A small masked image model, trained from scratch: batches of 256.
Rows from block 4, named by matrix and row number. Rows with one number belong to one attention dimension. Each number is 128 + 32 x the weight over its row's rms, rounded and kept within 0 to 255. All counts start at 0. Numbers have three digits each. After the name is the row's rms in percent of the matrix's.
# q: attention query, key and value (stacked) (model.blocks.4.attn.qkv.weight, 1152x384, the q third), inputs 0-95
# k: attention query, key and value (stacked) (model.blocks.4.attn.qkv.weight, 1152x384, the k third), inputs 0-95
q.212 094:145127037154166177105133198144143111099104119126137141179131134129110135166128124102128156083140102127146199133113105130158130128180101143127188133164143134104112089132129101120186143170026185096066201093100125129092124167129110140190113149125134160086133083117124132131150120102128130138
q.213 089:151120049190115122153128180128110182182134131137158147115096081107120141110130129123134116165150024122139151119135103072194150059158129125204159150126079122127111107136160116131173171133026120136101115135114150094074086128126133096121123155135036117127118122136132162083149172107122103162
q.214 082:137137135135134184114094164086175138131142084119127146135154167126080085122112202095099121044136133087100103143092127095169124058255069178214128125096117148065130146102128129087156181155074114111164128137041147127117171122129098101127122132151118137135128177117118143101129079128141135128
q.215 083:149161105145208128123155170063158199127023048106129150153139081143115156154134204103152137114091179073142128092149105155091148158129127107110170159111132155132191118159232121147093083091091123111153173101086104129122126122150128131141132116127155131128129104139131129123138110134102087160
q.216 087:127125151114114129097121121124143102131117120153125023092112135154164132170121123133103108139123104074149123130091128109158126131093105134180124125127144145127197111097095122154129090090211101080132141108163093116097186133128178136131152130139133139060127168128030036132107151123093136124
q.217 081:121100135161176214085128105107127118126127113067122114118101135105176107188147146174136116123122131149111128158102116066158123135141136127113115120067033158100142102139169198124148156121044114120120153178090121124093177103173135079152198119138127132101125123133200165148112134083172149121
q.218 085:179183131091166098129129155130113091133133164045109098126068140191222255093179078128157054167131093125090099123150100137105131146077096140155080126155164121133108125168148116132112125132145137148144125121128143106126090119140162134128126145116157103082129169109100140122129130093128155125
q.219 087:142170085165139161129129131086131198133129151148113128125123091136155190187134123092130177122076146097128074086139103128089112135134126162165082051119129086132113137139112126109107130063137107093110172155140171130114182123162111055149197125127110133129159062090124152141124115113169179165
q.220 088:050130231154127131133118171133105109131136146131038101193078162138162142131130096094128131127108149128134062164120113097124128182091086127112128127128120094168112125141124117138218091102129128127189136133158130142154111112092116163091128123086198127138129166109135171132124111158175131164
q.221 076:129150209133184173120133157097112128160058131104122093130044164130153170136090126127114154113147112103119167089102155116099173174103100121058079115121142105075115128165148118195170087067135130128126157134105101146106122127134103105098135136137143130126125122143134158122017119114113122090
q.222 093:115074072191121108056194185130135194136136128129121129110143151171164144081134134078120133212127128139168123125106109158143130178128130094139104129132148142129107144082099114136111139103097080168095121080106144187130127130132026152094059065145168188129131163135112128128125129113119124167
q.223 090:100089098153173128133184127125170187144049150117140128127149143109124146095060087124117098102127123147125118180104097130150207173174132088165147123073130126091125155201131136118149125132117117126102144118136130136115113138135028148129000093101102133133137112118082127136168127193115129121
q.224 097:105135087137144169093129076192148071144051152169125129116159125124129130124109137132059127122133125103101125155137130083233102070128137129076169118151134129127114107130065103093154180181127118128127156111222185133132106121125076108148131146133101076084180140087083132127137108192169127146
q.225 078:177146134119128079120158195109176154116144129109074102142122087126208128104119165082089113150132085129128141104173087073126160088138132103122247131123126145150119128120119121097140185110073130122114143122166195130153130149089105083083138076077135135147128157127131133120138118112165108126
q.226 098:127128076090123124133130149135143128070104098084126129081127109133126128125195129103171122129184065114110109133130141072131105118134123137130165130128144128114130127049128117121212110131124121131152172129100129178162130135134114176125105128063115196157134068107112119121098137084113138145
q.227 102:146076085088110126105081130127062217148087094127175138129127125108122068170131042141169147166125105117200127147135131107169190181095208169182163190108131110133152201128201128156135130195197130130139105123148143130129115134181144113138113136123150107137170088137140205108153156121181174118
q.228 097:119160026085126159110115194062133138130119103124115143126041111122092143147123131121201123157163125151129119129090128130112124128183135173128153137107131187122117134114106029165131109115160096182114131087128195127065142093146114219145130176086125126131107149144150118152123078141138073138
q.229 105:092142118125131132099135116184077113109128129083162136129134130127124125116153131172099099139130033131132127113124074106196091095127114115015099101127140129131146062123124062165139138163085132124148139103128214139139078055089122127065102159092110082090111130089127128105125115109082120128
q.230 091:142101129128102130105124134105108130061073130073125128133136120096123083123161094134118127121068113059110112129147138112128089125127140194220109069119152086134130127116100099132114127132116134149150158162126118150166127134149167069163110114121158130127074096209231134128176154043117131120
q.231 096:137121188126072152153055129129134037143099124201135126136130124142132127113133129091112215129066139182146138129188193138090137139104089129128057136126158096118166255162119135127026059103128130087132132146094088127205086129133138152119136210091095127125119130130173130125117130127129111087
q.232 096:093129116066107126130146153081167130113123128128105086110124142103091149138175145143169135121113109132105047114130057136087129184134152147128121132101133129051101138122165108141125209128118100128177099140137117169104107134173124147128132144114152133159163127100209077104050074072155153176
q.233 090:104136143122139125050116082131142097112070151129149063113104171137156217133168149130122131090123137066128121143128206163164163163081124138133130162089148020238137166118166102146162106152066104144135111157098144253127102130123173178224128121145133141075140146095119110101138135117126125144
q.234 090:115139129162133136102141137131232130092078169151146129121128110156120173124106111171122138060173117144163183127146125092087126128182128162082087098069202146125146108134122128129129144104119129126061123125138009128131128114088200136155130074127157215100118101180131154196116111121127129123
q.235 089:045081087118106128095121131178064142183141128141090124135117144153130107125109064129047129145144103137110139160178115100131065146086113135125095108102154146178128133122138161125138126173123143126119131121165129168129127017154079120240153169132134109128099175118085094113117121124175130096
q.236 119:127133076110127160125103125140134134151130105099174139119157144134121114127170032135121167089134057136086101120161116127136105100128078086069125143120114126142154123130135045098147163088082150112195129166144130129126149127095123083143124142070118115133142140129080141135101103145168112119
q.237 095:130121151100116149148189156153114176141128176051102095119031123116164134103128165130123101127136107125129117145125120102162184124105122099126135188097144172255149162134098074086099041165189152144112074112123061132129037125137119129160146105135082134200137168076112160161138129127146120190
q.238 112:129086090127132129140089125125111114195128090166123062048095174113109115128181142134197144128135122148143122060131061094145084124114089150150139102136107088168182044099162113170124094201090118133136117106130130128127186231117105128145189148119157126089062092134091121132108120161152135094
q.239 102:196115207106118096101136113098128206126128128081121128143209145090074153135105131178127131150124123123151174138136116192136095124116121139154113099166087098183114123132124167112130168081168087037137129143146159081098089098133111089091138112149141077133109129136134081127121128137134158151
q.240 083:127126130148128202128102147182130114112069107206128211124144126187144105183137130181129167160122113130137125076165189129116141100124123136094121125001081130121137128147124131126127177051122131129129143124126116131136142087110130117123125147133126172098124068135109138085113126082109141111
q.241 087:135114124128067114137152165151121148119123153131130094027149153088129114124152139147133179131129076115131084135103084129108125129121117117123107169197109095127128101160118133122126120151099086097131139094132128140126129107143102127075154163128156113134129127082141115106129153118126190227
q.242 094:082151076106126117052107125128205181157127117139101160127126114089143090091116099134118150165140080134142118132103105140151154130120129109125137111101153140082129131134186063093113092177204113101114131134120127159169141118162120128102144131142104156141089090135183129114085134106124161133
q.243 082:112127138131134130095115093122124154124179110114205032101123118050070129101097162205095146117114155155250111116087127117148111104130102097136127122119100122173130107144126135126121155104087161128138123070127181132162141093139136117094181142166164122162127065134129101163103103134142118106
q.244 091:147132067058120118117132085183165126129127212138080073111107119074199129098142123111139073138073067102143137124123122200130133144161147121128099123134115136103129147107128096176126133161103129135140112111072207126132136156135106077142123113126071127199117134149166100084105107150107174081
k.212 099:105125136090137186134019156109145129065199090129100115126216155119143137118136115174110131197159130052129177169126128112123086076170139162139144102112031201154105138231125124135177133195135126122156129139126119145124102184122091169130125120138162017126083171141120116130091103132126127125
k.213 084:120061121129000118117149153129084119140132077132129093123147135108111125118163079102126116172144117128168121171087073117124130133130127135103187138178094142103125128154082159180127138118153125142117143114083097119187142143108127153132131150150166125105122135103133139131128138097144115124
k.214 090:141128098116132092112116131053218148143081088127134128096122128117128171165194141044087129127171124049126129176116135126097131128170120172122128126141104131146131081120081170114110139127140120132137127126132144115099159127126127153081142138102134107149129153122133048086139127146111156150
k.215 088:110128153127127125134139166146096110120046123116136090170136128124132133162167143088088162129126188129193114136107115073128165123128107082134139110154130173135082119025096088149129124130114095175162128088137123077119137127179143167126140132132135146142126068158119134111155130108220178142
k.216 095:119127112142182100126114137128139144208125136140126146057110125136132154116126134160139091151122104016153130198157134124131114118157151076183132151119164117116109121135187119121188151124117077089124161054120136115129131093098110216146112102117154167094170111106120126143104175130128129131
k.217 083:085123050115049105054146130139149127125129038112146172146068119120174154135144136116125065213143144130129131146106140135113123156132128096123106151100132131127020154130141198134132154126165137097123191155139151133133177129118110194103190147128145154113103128123192204121104137163134130174
k.218 086:110133126142130064157153195088088113112129194141103154161126085134131180141122089081115136041134128163120131128128138129167169052138127120208135149174173174134134098120104124068127128124148125169153128114135135162195113096119125171122116119185116102112122128139128255101174120133098108123
k.219 081:088163000100114129131164072127123134182122139044128130139155119139122132143118154128181129119099128130126128070141129113108074116037136103185148177125125142108092117126127063159130131118125131143115180108173129116124120101130119141131133094105140172093145113126095132114141119126147138144
k.220 114:130149098133103131078121089098102117080091167180123115033131137129143133129063113164126165082044157109008128125160127126128177176076129178107107061142168101051111132113075146121151165174078126120122128137160154174000128159135121104080106130192088161109107232128129051153138126129131121063
k.221 082:157142124176121144122120152175030121175121104140127115098135123125065129133084149134126126139128183107128097164088129114147121146105139086125206103092116121096132095127126040134118114124093121101145161127119134168128071144132085145130128127123146171125129130144121119129045126107177125035
k.222 103:108127091145171122112108131140133135126152109149140146129118107134178147152222140152093100123138132124136163170134131095119117157210117137137204131129033132118128133123110156062153167126127062101127202172111151052137141125120124146126114111109056081194134077137146153120057150072060105127
k.223 079:112128126126194133084195231128107138127158128118170151089155132135165128085175132106195091148096137142202065127126086080085128128103146107107148106165120128128134152151054108152068138145150106143118130119126166125118154194131060157107125129152124121129129137103115103140090108123117111078
k.224 114:063136129103168128185112109126141112149117093063107156132123116122139165058173151149074093119116113050080126131152087126184101099132110100061143080151189114151129095072100132128128111130079129109169129143179144069096114094099083115121158202159077129082129152046155155118112132124121131100
k.225 083:126190127119121145100181143127154130193105090151132000128100073130149080107217148148117130111118119080170208030128125169127138106117130119073170112085131142159169171108127065100210158081128127117135133131096155118121121129174134130116153088121138129123148122097132186147107145074153126111
k.226 097:112120115116156112146060133127145146137148126124193144108097150111172127131173153123142134124152000053080130128145099105116142142071150127112161171131149129142118146124157056126128112120129146076172124125090126115117129144129161128231185129074194212141152129084099128116099135133130127135
k.227 108:133129077122117123129123134117125128118168140135102129077122063091095129107109100152140155105129125065152104121124128165137141126102128152143126135134128126138123199129230146142060116154175074136096113072139118094138127143171128128141126127136157149139121122133119103123166163112118149131
k.228 119:090113081141103110127091170086151199128153101136129163085097088120113128136131132131124138107125151144137116108117106128053171129131170150131120148125128221130119151127157127135114125136141182152126097053137093113129137129171130136179242128127180141129119142118123129138135077142129137132
k.229 123:132132199148185120140127074171138097143135165138121134121189095120124131111143182184126159127127051129062118128148157099151072125127124127043128143115157061142146024149072096125128128120042177128180128129132201123156130112097127113132191167139085143098113132085117148108136135105104126154
k.230 092:220110204137125119136139129109063138139108124165126099150135160138076122128110144140072128126131124124140052164133120115133117140135136150172131103131139127169152151125101198132124153182120109132155147129129157126139168049109138148124104147074128129127133095169118156114097167122139131129
k.231 093:145092141076115092128141122121106095000171116122101138128148129196099106089069118195144179140059149150147127147124128120150101137153137128144109153131129141151161192128119133128105161153127110117113127093135132138152137097155128115147127199139131082147128162128194131048086129093120115121
k.232 113:133110094133110129129110166138156129137100110114118110110115117117115121129204141099152181130151109119154125083098130130100138099138121134072115148085148133066114079079142127147125094107133133142137088151117148135118096132119124128142155126019160137136116119078134136125049116145194172128
k.233 089:128132169124146120106087122154141081129170127127111107059128164131133127116113180051121118082121160124194122135164110145102159137101133184133127151153134103133151162121117149112134129095120127143192132111122144179119121134127155141144126190145092124067151123189161108150132126131114085116
k.234 085:138140098108090176108146130130166187159133154123201142122087130137114131156155125119132112099149091101116103123138123141096112118132116109089114114127136218099108108141135109190132135126105146169154036130107082115123135056135084135148130111052121186116139131128122162173132036131130101128
k.235 083:133129059084149172145133102117100112113169122129139170128147116077128140112145104091129127133129122133156095143116142102131122113133129156110131112064180095087128106122124106135104093165149121124072092088154120133080183147095118187146126173170180105094089140151139073099142130154178118129
k.236 128:079118114129173163125143173132127116158118129119165147099178138150109075112137013184127239118150047124048138087159151131142095102119142096000128094096124130130139106186144085128175208068107158113128125126130132151127130126125127113123137160125126162137123185074104140143100092107057122139
k.237 100:051040152126126098172136139072107130095154144118123124134112152099119140143128124084113124089129128130122134116084117106097191108190067142120111139158188176144101121049061124125164069162129153133022136153109130164125092210187133140166142041061145162128125128126130122094131153133121072137
k.238 117:164102119068164125114076107077119099173133131093146105061098162108128094094145172124138167051136040146134108111175127119130077136092136143133133084122128120071153126128149159182139169145087128144106114013151131122102165127133130138134152176107174118189130130070120128127134097136128124121
k.239 128:181129205077098095113191049107118192137126153089129075200149128081130122133109124146079112124126130136148137122163146114134122114121110120179093122175092116142116118195109253086113159104163110125120156125118117110132127099121125149052129122199152072140126118129124129108138146130145157131
k.240 082:126160091103093150080089085132136127088123144157129182128127169158146098122127098117129138116150120130088134106123130127108124128113168149125123138088138131143102114102094126113098129113078133040107113151058125134109156136115115110121120126142129130113136178079140096139138126107102128114
k.241 086:122130122096043099114167124117093163124133168086123107108134169110136142157141112143143181170129116134113078173115101120161118107132129134107141162135086124121181117120082159140172129181033151093225153167140116144098117123129115185018132127140099123120195215134135128105129131136102189199
k.242 107:010142108121124136151063126067155174153102128119137167128122128136127124126176141120109112135180040143118114087097136136120148093128127092122141158117157127185046100126091005120114097128150159111159070127097121132131163128143104121123163129128089136128151123118090117138127082098109165124
k.243 075:141117133128108123159116088140120122127173177140182124135131121116128132113168138134072151122084234117150123188080150134193127127123109094128108129116164175136130126122144128146128131161092133120149141122147170131125133129141104127128130125092161128122060147148085095127224128128121127053
k.244 081:132128126164157126161125127152135061154074124169117075128114134050125003130127124159106149194105126091125119120135066142107101136079157070112105091129082092148121073145083136127125111133139099134103061156136144146140117179130129105188100120155110209119170095170191147140117114081129069144